Weights of a small contrastive audio-text model: encoder moe top_k, encoder layers 8.
Rows from block 5 of the text encoder of a small contrastive audio-text model, named by matrix and row number. Rows with one number within an expert belong to one neuron, the router's apart. Each number is 128 + 32 x the weight over its row's rms, rounded and kept within 0 to 255. All counts start at 0. Numbers have three digits each.
Before each expert's rows are labels from the 100 texts, of 14976, where the router gives the expert most weight on average: "fires on" is the input token at the peak. Only what is clearly more common there than usual is listed. The data: short pieces for a synthesised band: melody, chords, bass and drums.
# router: router (text_encoder.blocks.5.mlp.router.weight, 16x128), inputs 64-127
# up: expert up (text_encoder.blocks.5.mlp.up, 16x128x128), inputs 64-127
# down: expert down (text_encoder.blocks.5.mlp.down, 16x128x128, transposed), outputs 64-127

# expert 11
fires on: "o"; "s"
router.11:125150219171175075154079147101089155132140110082128139138114086140090161163045130125112129138167098142190124163065212127148127094113128129158144107146149139147151112112170140111119131098094131
up.0:149133149120100127040102145152152057104139100101134081145126210137148078097189146084146172118116130050081156159143111128161109166163121174068150174119179108083131164100184146121159180154146098
down.0:076168082178122109095104126098109146134164118109143182204102130148153155079114126102155116184168128095085119161119135222121143167122118163102147055095147128084099095092121127129131106163113121
up.1:115053063152098100095161133147166143116216065145101065131164167130121084089139075115181137059140155124122136129144105148083098142088105146089131119100110101129120110147117096104184131113107133
down.1:194129127116129174119177120146129117190050138188163125103098085113174116130158171117130141179160158130113145074134118140157149064123114101147088133170149107135156143141112144148117123147165118
up.2:065084073135053113086169112120115139099171124117112099113137210150129127105178101158105158070128178118121076156135084059136145153080140144131113093128088131096140170121086098143116118113157191
down.2:139176097131099172159114119114173098156058141172140171102121077107165126126182132132138104132133196180082161091076169170160080154165143108155123128150175127146159133119081121150064120138122140
up.3:118115103090151104089178128148148154135169161150153125117088141130072162151115144121108170187146136062138123161105103112069173205181154164074096143104052159067138152164109141116146123142171111
down.3:108119159170138072149107165086159116192142142127136051075171081102116125114125199096156150138103093133127116119117143106171125115138165117201155101158131134111102170105091117214097110125185116
up.4:064094126144112056110124138100135160110183104106125094099154195117132110095134135098120132060111096075103055133169126115182125101128097177126116096075113101116113157123156110095193145102124172
down.4:135167069120194142071102103136057109113090141103132197179110167164126093123148154140129153126123095071085166169149121168100094124107063152132146134102123103163125099148181144071138163119103071
up.5:102117133148119170150164118168128111089126112134088170109152114166084154107090085174146119115126136104154098169137092077118179159095127127064099130118086138059152157070069105134119124174188185
down.5:101131139183140198125108163113125161148124165144120135097153140115121113022177124123187101103094144111153202139059171099127126122146155148121132168124125181101124165114131125136104099087139101
up.6:055129128124078099130194142140161158086142140142106111112122165151074154126132118156119115116173109108148089157133096121113162197114144158134084116104033111119133150095107113121155107128143138
down.6:091118137162201195134086156127139120106125144135080137064182134119119156012095140116172117068086118153121199135075138101116166126115168144158133118123141187126143143100113089135065104098161149
up.7:098149130132154123179126151163146164130169094168128145118183109130126093108126098138135089152195101085063086136178123089140096134172092114080118163093069095140158165169079078109125150161134154
down.7:086172109101195167149092142114112115057056165149139248132159126094127105139157146141133105154157117116156132130107107109123141099151075134105160175200140175165119135124139094126079119154097148
up.8:149148172103141123158129132215119128162161131123139012134102190159123125123038126094127085149104120094100144116162151135070125125077129127133171125101146144123098188101203157154138122146138131
down.8:145077137080156132134156126135106173125143164148021136168108103137169101136170082101097136130189097113184100084087132110140079074110156175138150150126130125172170075174088157153131161128135085
up.9:160138088108111087160109082112114096140168087113145178178118152156167120157074151110142085085139156158136126186136126159141129204095140146173131152082163165116184135133154078096122078086099094
down.9:138135065083116101108173111103118178096155115111111118119150158155140143142154127127140154142119172072124071109137135086166142109164097141116122164108177127146130151116177131088203119127151187
up.10:150129116150148149058178130109123096194132161145118120116117186159121040129157138155107188134092145067087134148135087157049171158162115145099152139186140135066118151135105102165139179185162088
down.10:124126139130118062157154168105192149144192120172136014147191123132143146075166085125099089143163139136091126113113201151154049164098151099120120094107094113162156111140072104147200163100146117
up.11:083138074091097148099172066157140103094107149109110145143095126140110140159189136157125169125142161122181099137178030071056199139099143138120099106117089123125136117125075127120103131180117147
down.11:142127082128060128149118141123141111095072082132095183115118049105165087096134107090133125142185176142071057166091124114177132146163101114071116108143146085201166154102112075133083116161169162
up.12:118058105122100096066122130135152140119211077150121071148171147127111086105126063110173122065134139091111146133165128152083114165082095138088150110084114103122113113165151123080183149094112106
down.12:185138101118146178085190138161115115194073136196162132100094097147177121170142154142103152203153136089101165079165110144127161102130090112111102159156128098140142114171114131126149156164149107
up.13:127108083110160143032171128155115087212114229116147163160115126151162101121169173138140177172117127084144127086148146123094192126155149128105090103141101119054116133133132157143142154168160116
down.13:112136115142123095155104147130111136193183158128104039111165097190080155156097108123091042132180151136118090119118182063137035143095160112100104107114100131073111136129087101202127152113126108
up.14:070148085106142133086177153172160146110155124179112105119145187121094140131196129162114093129168146099163132095139126114080153117111153154121080131073042124124126148171091116111159140103118141
down.14:116129144145202190109085149081131134142119153121110135087193142095101116051150173154138136118099146156112162129078142095114148112131128130145116111149089123083146167088095108147092110134197124
up.15:110139131092165105085119113110097108145142150121173082140162151160103101180104144108148144119103123090136149155176119197056145201138114093073154132140158131135130116202157109125137152182123091
down.15:154149109129073063130151138155182173189145119194142099106152063088137193105181072086140118168141173143141145124077151121055070116156113112102111097161126133198092093182120122100175167136179102
up.16:145120112146075135185150109133107141093135129124098147114094120122119120117174121084111122122171135109165121166054100166147124218177149178127090112147136077136100173097124153159109087155139172
down.16:064112148158130117117090109090091108116168145081086145099125087135122144107094145126122145057118155131163137168069109085123218181111142120124117109102136225130129167063156083151034126157177168
up.17:163112142094165106108146141179130151100143119173126099131148128168123150114094120123161097127149110073147109144155130130127151112121116172097111164085052106160150122146115105047173119115133133
down.17:121143104117186190123124172119149145163169177192104093081156121096165081059130198151153096132116130142091168098122170154177091083153135158180140160121109150117155146126136111133095098065138136
up.18:122098113120189100182148125135121128129199171085160099112123107167128205140072145097145160151134126114155128140175123119128148082100141118103098132071104128151150153146138136151094082218146116
down.18:131137136118106105154136149111175132134133115155100040124156080123154115095132157117124065125154188154122046115088138077129139109107167103201075122147137235132156157110097078186143094106171150
up.19:138137109104170138036163153103105130154104158091147162104069117149124143119162146116061182184109142120143151128174097130156182127141171124142160120125093132109138154112150125127112090209140071
down.19:153119149123115082141148153171144134148160117129133050137193104130151122129163185084100087148148148186126037128090134058095177130093198115129145113167145178100110124084089093194126082128077147
up.20:144133128121107106057190095118176081152113191085125144114115164169128125120161126101096172188078139074095144178114094142090192185171102124109128150149146138072083088153105130133115149226093152
down.20:181118195185105057142134207104126116161137125102081060107145111177112198087092186063136088105120164134169170120120145154093112173146115129127125067140090133170122127094127096150164138122142104
up.21:173118155145110140088165116110100039138195114093089089146136220140086109121116140147094138144109141173108112134133096153102135093100160048112127119187146132113136111158125180133175136183104152
down.21:125183149141048126166171136168160159130152105194120115164085116120119174138135078097098126205102156126135123142102125126080076102152125160177079119123119125106136151113066115150155145077068143
up.22:085113120111033146140123163077167181104153156175124136105145022140091181142222115135147126084141121087165135124128120109157113123171097129124106114128136126157138159138129123071123138173135162
down.22:158170166135173168116120162109096069080091133112118117077160135129105122097094163120122099119104160103174149156094062078152157122111110090083115136136104215114118189102110139132083128182145141

# expert 1
fires on: "n"; "t"; ","; "q"
router.1:136164169073093136139155124130134095170128164181164041140096120154129057124195140143112132147147171076097127126117125125102101195143158090107149145111132157042079124148140134137191182144179098
up.0:114149095100099183150156088126146099090117163131152090112084084137135105150190106137072115169203215114085141133146065036105113167148165131116126118071087127138128127140098128109165148155149127
down.0:101152121122184145166114170154106122123127152141095127139104154145141078109123137135109104125173105104135151179137114112095159180131147176182135161163077133071053202056117131100138104146141125
up.1:112149140090106190146138132145137108110132170188148064138111085135123081130196113149093120168193217088099135117124100069106115169159151102124132141075097135082112147163119116111176162165166120
down.1:115159125115150154144130154153105126107136131149092142129121190140141080113109142143100093126182129115125144193127109085091148163110148172156153171172080130073057211051113137106138092137138148
up.2:138150124091120136083135087121099108106090191119172170138072203156131195207138158150089147159123124132170126074117107133134154082190121138182104104093114154201130093173157159072118133110099105
down.2:094108113115184158121139096087130165083149130112073109111071101148153121193121105116081104078145146126123156133141144152125098101130146165165057057090107158204184112139118143057124134112118151
up.3:139157148084108195151131128135141105118148165204156069130116089133133082126199118136087123166201198110096126125136111075102108175170143100121130146081110133088102145162134116106174177161164115
down.3:101141100122155167142138159141114113111134146145080139121110176126128094115121140147107109123161109122140131167125109090099131175115139152173157171164067139060071200026131136104135105128140113
up.4:124151152085114180169157123133138122102127157196167079146097072145134093150194122141082118166208211110089127124137084054100113173179135087109137130066097116083099134166122125115170167166174143
down.4:101135131135162154140135158154107116107132148133079127145108169137147068124112136142126098109164123092127131182131099111113150155122146166168145186159064142057060209032138141111132096127150136
up.5:109142135080102189156116122134137104098141154176153066151105101132140076139204105143085125150191202123091122112135078077108095173167144096129131144060089120087098140156128127108175157162156137
down.5:115161110107170143166127137162114108105138148136088127129095177129127093113129140148125104145164129099109132172130097110110152141130129162181141171157087122067071206027128132104125104130143122
up.6:123152141077113173162128136128148113108144166179159068133116075133125087130200116158093110162203200113091127116133092065107113170156147099129120150072085139074098148164117115103168173171150130
down.6:113158091120160148147128164154125124113133144154094132137126174129139085109107136143105101119162126109133144172117108097100152152127161154188148160157083135059064196020137162095140101134149115
up.7:129104170115123141157112129151161090168137167113124144092115131102126103087165187077160157089100144144137153115091144153162111083139154150155152143140176166129087149085148164166113043117091131
down.7:151060187127074115125116127158151103141122114152136114089154067126117138089168142089182148123129190108209038108130089079116185097136118114083143151137165131092109157148123095158131095141140139
up.8:124151133085117184162121125131140108118134187189160062134103084136127069135203120146081126148183195104086122119128088062095107174170140098121136152057105132086100137157130118114180169168163114
down.8:111156113132140132165136149160120131111142128137092140119113165141132092103109128155121106123158113095113123169111112098114150147109159165167147158166066132046057204029136135121150112126142119
up.9:114149143082121184156150138127152119113129163192142067153105092132127081133197109145069114161207215102082129108132102083099112166165148109121121137076089129081106147159120117119174166164158120
down.9:107140111110161148151118178134117122105135135139084119138127173141141075120112132153121103123146133100133142160124102092108155171121150175171141159158083135068053198031132143112134093130134130
up.10:113107135153190111054158094133114079147152125069120151137127224152117088111078131110187159067041072095128136163156169190079137153076138128067125115164150134111119104101148157128119151134114107
down.10:134107163113065082089149106137134132122127111137130068162136108143109158143173083122139160124140217106170084152122085054102141162093144109075135113144124118105110104143121102136147182162162084
up.11:121121113144184079111116097153112052117140183038120188127125201160105180091074175069151147096083081118120128164148127206123139130079160116155114138119143135168111150077154140172074109151111141
down.11:132123190139114115114147102157124138105116090126095153156150091104100120111104074113163111110118149097149105165154113066098114193107114121043129155168133112124136113152134106151109153148136120
up.12:126160142074110188161142125138144107112148176176150076143107086132133077133200121146088106155196205099094123120130096063103119177162153106130138160071091138078104147157126115112174169170164128
down.12:114154113114167160162124158143129101105148145130079132131127194127140089112124114162116097119163098099137123161127120097101134153128137170181135157160085140061059207037143143128135077106144116
up.13:114127111128170168139086123194095078057106159078097251151143147113102178141056131123135055136080134157134136153131122119161159146101138122128124140153110121153133134057124100156042119168103157
down.13:138124111201161127080139093101116144081076089107108168149138136128145100125102075120132101143112129124070162155183128119106109164108101099064110080146139094196208113141117097108085185170179129
up.14:120124112118171181148107139176135120078116172104085198117133160103104183107068147129159063182110142157157130138126106102153158139098144128138121158148091115117157161088109107148000084158108155
down.14:163122097183179107126113117104079134098077038125141168142135079135162117137075090107116090127094135138093168133164158139167104129127075097092107097152179115198193096144135117135094155150123156
up.15:118138149133183119127084118164111080055105113074122200146134174126086181143050117116164055141092095151126154162147149143131118148072140104083129133153116128172163107073126107157052153171115131
down.15:127108077174143141086141099120104126080088086118095154179152119152119089138099071125131112134106143113056167166187092122083118196099100108054096103157137099174191118132103087130083208171177137
up.16:121106169102129128142125113136153085168134175083135144109132153096125092080171186072161158082102158146140140117090133153143118079124149144143146134130183164131093140089137169171118063115085136
down.16:140061193110073106127116120156160107153126119155143106097147079136111140090173133091172151120141187090218041121121080073122190115125121119077150144143156128093093150157122109162142107158145128
up.17:108125134100122174146107146135158136106128166181202090128139061133113120138161123142092119172163176102110135101159105064157092138194131109115116158055088119091112156183131102128167147153142107
down.17:120154119123150164136129148131104122091142139144079108129109181149136084115111120147108106131168120105126139162121104079092147151117153174188139159155080130064063207041122137120126114141155128
up.18:137126114152195073122108118146095077092124134037116191137132244151101180136068111087157155090067084137121151170111132175116160155098162122114122138121134111149125137071142159165071107161116141
down.18:137154131125111137119169088160122128101128109135081169162108100141091096142055080149139089141111093093086160161198091123114105198103129131038142131165127110130135096136137112128099193160140106
up.19:120160140076107183159139126139151108108140175194144063132109080133130081131197119135089114157198208100080118117121102068104104162157143102125129148071088134074100150162121119113179168179163123
down.19:105168110128151140141128156153119106106134152136079136122119188143129097128116135151125088127172102096138130174131124088099150149122139153185138161147064132057058202031123148113127101146150125
up.20:141130091165068125140134112151118109091152070149169131157071090165137162154165116128154133177154114133199110161168032099111135151129106109090072071137155100173123109175124163090132147165107130
down.20:150111124093199196114166187073069116110066092139086142108096187121072096149102130140112086088132134076128153144153176116125093116126151135166147204120080150141085176096134117101112104153147101
up.21:117154149095130189142136130133146096108135160175148064144122086151139081130203114158078131153189206112086138101107102052100134186139146113132134141069102129101102128173128140113181159163168109
down.21:110142088110151154146121155161119124100139137139110130124119178132129083112117131153107102118145116111115143183116104086113132143129144165198153169155084138065048203032128147116130103127114124
up.22:112151135069113183142135118139146125100124174197138062121098094126124077144216113141075103161209221098084122129128086065093112165153146106128140140074085140098103143163122130111164154171150122
down.22:106136115093158154128135156142100110112136158146082141138112184125155087136109135145118104127180103099127135168118109097113145143124150178178146159157080152057050219027127151120142082133130121

# expert 5
fires on: "e"
router.5:117110131197120067133144199168191115121133081155190095143198140091109117137114099149188111158113126177157161096155160084111051072088110097107122143103104141112151114135091133121148122098103131
up.0:158097115174090138121109155168171106132092097153208092142154104105162169141108103153144099174098152162163140060138197107155125073109110109136111157133147099166162111108106138180097090092108099
down.0:152125079133102158160130149131159166154149170197115145079106133076179134157134156159109076153153120219116122070075156143155153102165144131157104104142108093110146131132080135175090083085143163
up.1:140158140142134105165152126114110163100115124111111184123117114127117113118089076061108089101156122092065149150147138131095111176169127184115110122156057069162115149102155124084162142197124149
down.1:103118184131176111091094120128131045109095127088150146163149132153085136103096108132170153119049147056128146129157164122106137130092100104121164133125074148137119136137138108125119183163104053
up.2:150112162179083157114153142147177122119108127117137139135143105127140169129168095159148095171074143182149193098117175074117083152104188096122104150133119149117144087097100134165097118126170107
down.2:152134122107073156189154139137155170139136152188089106081112150082180132175139141151112119175180154196146108083088141146145142109115164141174122116136138104083183089111073195141147098079153122
up.3:114095107088158050123105107134121129071184108062153136176156168145087142118118076111151110074151096129148141154171159107091088159108104131094126116079091120176150112139138127096177108147114140
down.3:146110167158157150127134141155093078114130146132124118127161144180126148122053167178139103130108122159174101123169085048139209101058133122126095123124083136081145147102089099153110090165153142
up.4:149069117173095084138125146105182119121111072110187118140159129078119144151123094157139089152105126199155147067138135084168121100100127112133108140092112112170157127098083097165109104098093079
down.4:149135095127115160163147144136151160178137121164125145091138141097173107151133134147139049151172110231125122103120144146164146120155157125134109142146094074116159116114052107144108100123117146
up.5:124115171101214139099103109117097115105155158080128141159107087168146089137083155111116134087130130100065146142180188083154100145130107155145145132128150162212106108119173126096129172129139143
down.5:101140151125155094096132113117092077122121129093163125183126082152109131118117093075164205095089168055150141166132097133088138158108128079149139153092130158179070113125194117104129168139125140
up.6:141141156077218134118120123116078112117142144095116163155119132175138089169107171111145133055114132089062163146143223142175102127098098118140130155107112166173118091130163144075142151101113137
down.6:090103168118173088077078130117110066103155149063168110170123106142061121103115154113168193091095158042128155175131106130131142141105138096149163127131158147157085126136217118139098187131075083
up.7:158097108163101113076080137140185122113134067105179105154165126084124136132117086134191115130086140169159169106109142078123088102117135089132130164127140114150147092124063146185116125096110075
down.7:157118104123115172161114133119127170117104154211126120080112158091172108126132140167113080160154107213122117083109144085157139073166148150153092146139124102087165137125044171179122099101143134
up.8:170111127175100092092100142129139071121105088131178112149186140094122160115098102128165111149100157185142172086097147118128104087093170077134151157100162110140175102121077130201106077096110075
down.8:166121127110112157202156135143120148147122143206117136079107151100152148178123192151089087160154128233125101083117127153168135089162186154129121131133100094123161143130057159173119085110155145
up.9:177070098162132087081107146136165108170152089117165108144189142066136135110126111115174138120118144153170192085156123114092113092099091101127167186131183109125147102127124125156140100110080063
down.9:198128128125151153184112164134131135147117166214110136076125168105180121122101172146114078170127105220133102081089147153162105076137121140149105099158132171077175117122082121156107102111128137
up.10:138188104132120136043124064136101075091105122113121111155105099176120169157115101180152126160132173124146190141107118100120117162106186092136121105141142170139134122106121198131092145121176104
down.10:170153142160032113136168149178110124105119136171120053086124163131181106149203104142090133157136117156117078105101118126157130148143143182118104102162153163111133103147084114125147157084165142
up.11:147137165073216129117099090111095112102169131075144136152123089156142116131108157139162121088120128131061161150178201140168096102091099132140119122118108151206133104149156126082128159132121129
down.11:100111196105209082101094111124132085172159147080140135178123088156053127142111155095165188101098141049167122164154112099142166162105108111138151138109154172152074112135228134120106160124117094
up.12:150074132145152088062097123144145143123138086089158103141155147098091136130164103136187130128128125144176205095109126127096077124085135104135136153113155119120129103112117105179124103102106066
down.12:183142132126132125167146155133109154151123131178098122098148161115174123143108168190123094157126094229164094084106165140176151069128147103150095128151120145098147122084100132152090116127154160
up.13:156138186091221138134117101093139118149166142118109119172120096144132085132095176099160094067119112113103146143141225142142115091131129145156148159110136146170115120149162127065194126118115150
down.13:091131210094150118092089108104126066133142167072163119152143110161059146113110145083163192104074118034122144142112116118131124182115101117123142151114179150135099137164235119145122140151135104
up.14:141154159103196133118104105113091125122148131111087132155112076160137146156074128143143091095103131114044158168166202148189069133116117143142114109106128158211148120126165135080121135128111144
down.14:113144193095178081061111116136139090132142146075160114158115083113064144143132144091161201105080160057129148128113117133137133183154128113119161135085150173119103104141193121146103178143096088
up.15:114138167088226138108090094109100114091147132069116143172138093131139127122092135138144115099125129112061154156177209150148086131101116152141113104124121165209150103140146126092128172126106133
down.15:100151212123191129096105119117133077128155161081179110144131090126040116142095174095169203094098136035136146147151136112151166161111133123138153125075142157144076136142227111099124128108125100
up.16:149128191084212120115092119120092125127164129090108124168127093143134099128068122113153108089123147104067153143150206144158083151099095139154175120110119164160133110155175137069152143130089136
down.16:101127171105183122103124126122132068134159159078166118164126105144064129119106162081161183095083134029153137147120113136133132145117117129119171144134147166152074117163223135146085146129103110
up.17:141149172090216126114114137105096123132155134096124132181146088158124112144062140131152103074130140118052159151166205139146101141114094139150136134115150148172142107140172121095142150111116149
down.17:081121194095177079086070127113122103141151176075162136164124099148063108140103151105147214086093124040157151139140101085128133157113132115134158120095164188137088101146190146150114153148086086
up.18:149103136236141088101097117144101116100157077063154099156179166156071166122103100153155111124123141146166186129142101086089077132118157080119157152118143139060155094126102122174109139141140116
down.18:150147092123124189178138163138115122126111163189097134105119165121127175162109157201123094167132134219177102099114148135153103082111174121200129129162157136098126121116062190152118098126150129
up.19:153146217070184132113114106104106096115153131098124113179114132181143115136117122120157123089130121089066133171170199117172082134121085123111143133130131186176099110125178163069155139120119138
down.19:094149149097161099051117127094111094140156137066169145169129118141068135149105154120152185075093135024141148145143097112135180153106099094122153133117134177162070122135209127124094147140101126
up.20:140169217098205135115062116128110108122166147111100134154129068133119102142088127116154134084134120109051169146157202127138099128122103130133143127110105165175132111147160130078156176113097119
down.20:110135195108194108083071121075110091120121136066166121170128086143062134128115131109163210069096128060173154131126146123129114151108119128132152121104171156153093130148214133136153160122119079
up.21:129090111104132066128126094130127132096168108049157124160176157151099148126118087115143118079150114123142139158180134096055086155111121124105111100073075109167147108157119124103165123146104134
down.21:143110147154152157126129150153094066133125143135116143108158156165140158128076166163120087127109139151170104108174085047134222100056141129131095129125090139077161139088085103144126089151160163
up.22:141139186066235111126068123121115116112170141111099127153165072137138107128076124141155092088132137137095141157155221155136097117124109153135163131105126155169140113166140135080145145128101117
down.22:114112207112184101094110113108117068151155156069158113185119108144063134105105157073153164088104137027170169142111130130157136153087138105148147151090153180124067120138196147143091138139119087

# expert 15
fires on: "p"
router.15:116163219147177054175089152096112140113123112098107122159128078103094174154061121131143107126150118134210134137076201113135140110138119129172155110157131142151126106113164138107115127112101153
up.0:116144103110200106109133168171156165128155144153147122133153160153124097150140141156124132158183107081071122144157078160092155110158116145118126205116073086103106162131159122132136101125111100
down.0:127095196131088085186135090142133122048151121087122142168117096136103164126120119103154074103159171107134115162129174085169042169120138117097111096136168175184147137130126147107135120157131188
up.1:080149143099233203098127116107124155106169186128118172117095149131099139148158188148136132118134121110104173149131092182104156087143149177132148127107105124136132158135131153114087095122126132
down.1:139114197162085128133099146136125156149105108149149122100112149096138155108145113136130078094092176107128136099121245083181020080137154141153115085135133198137118168133152149081178133088103159
up.2:113120085110059142136144133143118089128109103137073100112134105139153093132188158213115141142155159139118030111143050047160192126089138151137108119158125134087097146109091093173111103110148180
down.2:134141142113090151161188082155129120137136125124120128093086079136153154153127115133125104138138165128120081130130119089177157160137169119123074086110122110136163086132072142159115108149163169
up.3:121165185124181156109102165122172130160144088111142141139135111161097073141109097184111140116142111075130189123114112170076130138076133132153137141142116129074124101127109177093159137122105116
down.3:130104139143124144171144140093102137090179128138112172131125101099135139116177144141125084069127091125111200122142129103139066073168060160103141154166148175160113155133167146120146147123117155
up.4:078107083110154106136126163156119158108175108124111134128164168136091100087126132126136143091176103086097113151160071122130131151129115129070132179112089093107110160171142068118133112168140148
down.4:106145172100099109114156086129107101048066120123133092190084139155140143132193104176147092135115169109105105176117153107044088180080148118129147131164129167156134089114137146107167151133127124
up.5:083117060128071158078129120119073100111091142119085144103156158160126115096187109128109159110101162116161056193138062101178139153122095130103123084160152137105147131134138099132094132165187165
down.5:127125120070086114187117147113127129104139125112166117145186134104147151160091132136132163102146153140132087155044089132127153150062163083148116114092107111079138079125068133167096070110135118
up.6:078173099100134113200160109129111120113080118087047118082125100121127126128173145161144117157160173156184063093121139088123133126083137140134144170204144091050043143114095102163119087137134172
down.6:138130145142132133122186086134159175131138041088104169113141074135185204170140103141149121152070123121136104153155206117144136136172164128113068130119089056142119110136078151122118104173127161
up.7:072068123162107138143141099096154131099153095099069095125145102126098088081105107133146103077137181098112124174086104086119131160105138127065115083140113129104146141132078099161073137140180179
down.7:131125139099064175123112091146129119105177103138123145215158149089141108088128106181206099064115136144133093141143080071131099157057076111113151162104130165108142096134138130120175107122094155
up.8:131118164132173108074129142112131139168190122150158113118108176146115089157104123137102168127102084068087144115190123131127133076164093174132094161068085100093068154148170146037201149091091093
down.8:098153164127104100136069135107121132112120134136139093151127168146108103105159111113157086114130128072118147169115158111110011139118121093119167154166184236120083150122173099117154136114118133
up.9:076127097142044142108123112129117151104097131151076174119116137112113116088199085183114127084140162083174060183110111053100149199141151113092131109186146144060084127122110117104165196147157149
down.9:143134140105092122183112147164172160086166094138155118162144140091163133123100090153131162130147162174092078135109157102143123179095135084138124127095063062105121104097067123162136107122128169
up.10:096167154132206128135142126097135116149186188092119109106158133172081144082117160115130122090135154130131128153150142195116143144087156114101127108093118123104151162128107104156064110170143179
down.10:090132156158086144140115098108119147109110096123158139131142128110167212111116101176131074102027177109133099109157194034138130081095088128132121160127080139121103099129128104138135120079077173
up.11:091118142111074113069132092108145107100124099091110157149144080130108112171148091176139150076144124116139108156179088036110130180120092147127108083123129137132113113121123117083174183162134147
down.11:144150150109091064157132147178138115142164095110176082130171170126193061079148129134138133108148091135067068141161204156139093149106114095128153135104163108082060149088132131165228109089081128
up.12:091140137159160227145140086148157122148136149126119208135134125117136120159177135121129137155099122171137172140181079168140170104163142204107135133082126118133092164113144103084140106151112135
down.12:121148191103055141118092078121225126138082138079172050104138155112138126132171084088123130118138185113087099053112219123155088155110156152179120096139088154130140127113142164122190126138131133
up.13:145125118148189092100103152103114168200131113152134135176129161140098144143134130147141140147159120109071179126153123188146136080117184161160122146147097132088090145156113127082147162167105067
down.13:137129127165133146118126168105057147179118153193107160139125146085132118110081070162127105062144185095157126113112151095169116114164129154166174122147173151098199126130157143092159119199158143
up.14:120156159101240095154128125167157076155172162144118091117136152143117099085108180142156113128108075142135139140150148189122142174046135065134139175105103121097119130146103096159105111190120094
down.14:064157103080124135115159104135136140111152128106115174146142106052130107093146120170147117117098138091166111108166076071081113074137095166097106127190139152137110116158136059137134160107086124
up.15:131145147099145119067157118132112137112155178154186185106095205143118147115172174108116132128174081077106128137122139220121174104195133112090130129052106078135098137151162155087137138164113090
down.15:105114229131068097151131140144139133129127097103097085150126159103137229069159126115137074101119153141101101135098213082126048151105186123149157085139121180128132104110131112153140131102130160
up.16:098143149107154113148160132166139086136155155112117094109166127189097162092145165170138106141140135120205076125150101068115185119098136090107114156100095113053141129166092080165120098148134163
down.16:083115169111110116129169111138101151107145109104138083144161116166130215078131122172104098132084151077126075143174155038142147116091135161137124115094035145118146109126107074119151157122134162
up.17:093171106090200091170128161177140118120165131134128114125144154133107070104098154158125108134182058126114120150171099190133129143132128124132141196106083115107100177109138096137147072134084136
down.17:095137203113082085140164081103108087088101131077105127151116068121124142129162110112137118096139166130164102168102122052111117154119169131124124075144159183133144096116128114108129143156151158
up.18:123139128090178093168106174189159140144157113130140121116180147117130081103088110099146099135169053102088143137160134171118116125130090147114139209092093113126075157123139099101180081136080110
down.18:087141184118095097106159083093120137101115137087153106169107088155105122113190082110152162099160175071162133165095117092076089162113146118128152102166172210135116109124163121119151190158126134
up.19:082140097074177205139141141161138118144125151155106151145111134129137123134167182183104140143151118145089110124109099205103171134098134177158114154132111114097112175117111116135107123114143118
down.19:118118205131073158147131115155149130125123085109095143117125057136141166137134133096144083121127180133102167145116170078152036118138151168113113117151174116151155141148135111115151101141146152
up.20:049088113164091156110122120087125153097123135097077116131144131127089113097145092159117130087111196096088131166101079047135160171109141117088094108150127123130166152117075073142093145154164199
down.20:108128139118038123140130104119182102074148100109170118177159151126107128122155090136203117063123138162113106143105135064158128144073119108140134116100161143115120083104115138154154100102073157
up.21:117110070141138144142141113165126141140127131134079125131166129180120104085153117139126143146170159095116116150171024107088171126129123108066110137130095099113157134157075077142120112176147149
down.21:140126183108076081111151128132152096110098107138171106160126171144132131129177122116154088119129133077116131135093181113095054174091145112119139111149156148137096122115145152136180160063127085
up.22:125155102117156149152160106160136128127146151124110136115124149153089150100128113077133120151181149100069117175144071172116097173137150118034114137106085078143135149160115090165091129228177134
down.22:108159191113096107138110154127076104087107115145167133165182127135106158086138104175138096151099120133123082191097192079151092174074141115106173146175083139110117099111117092159115136096139127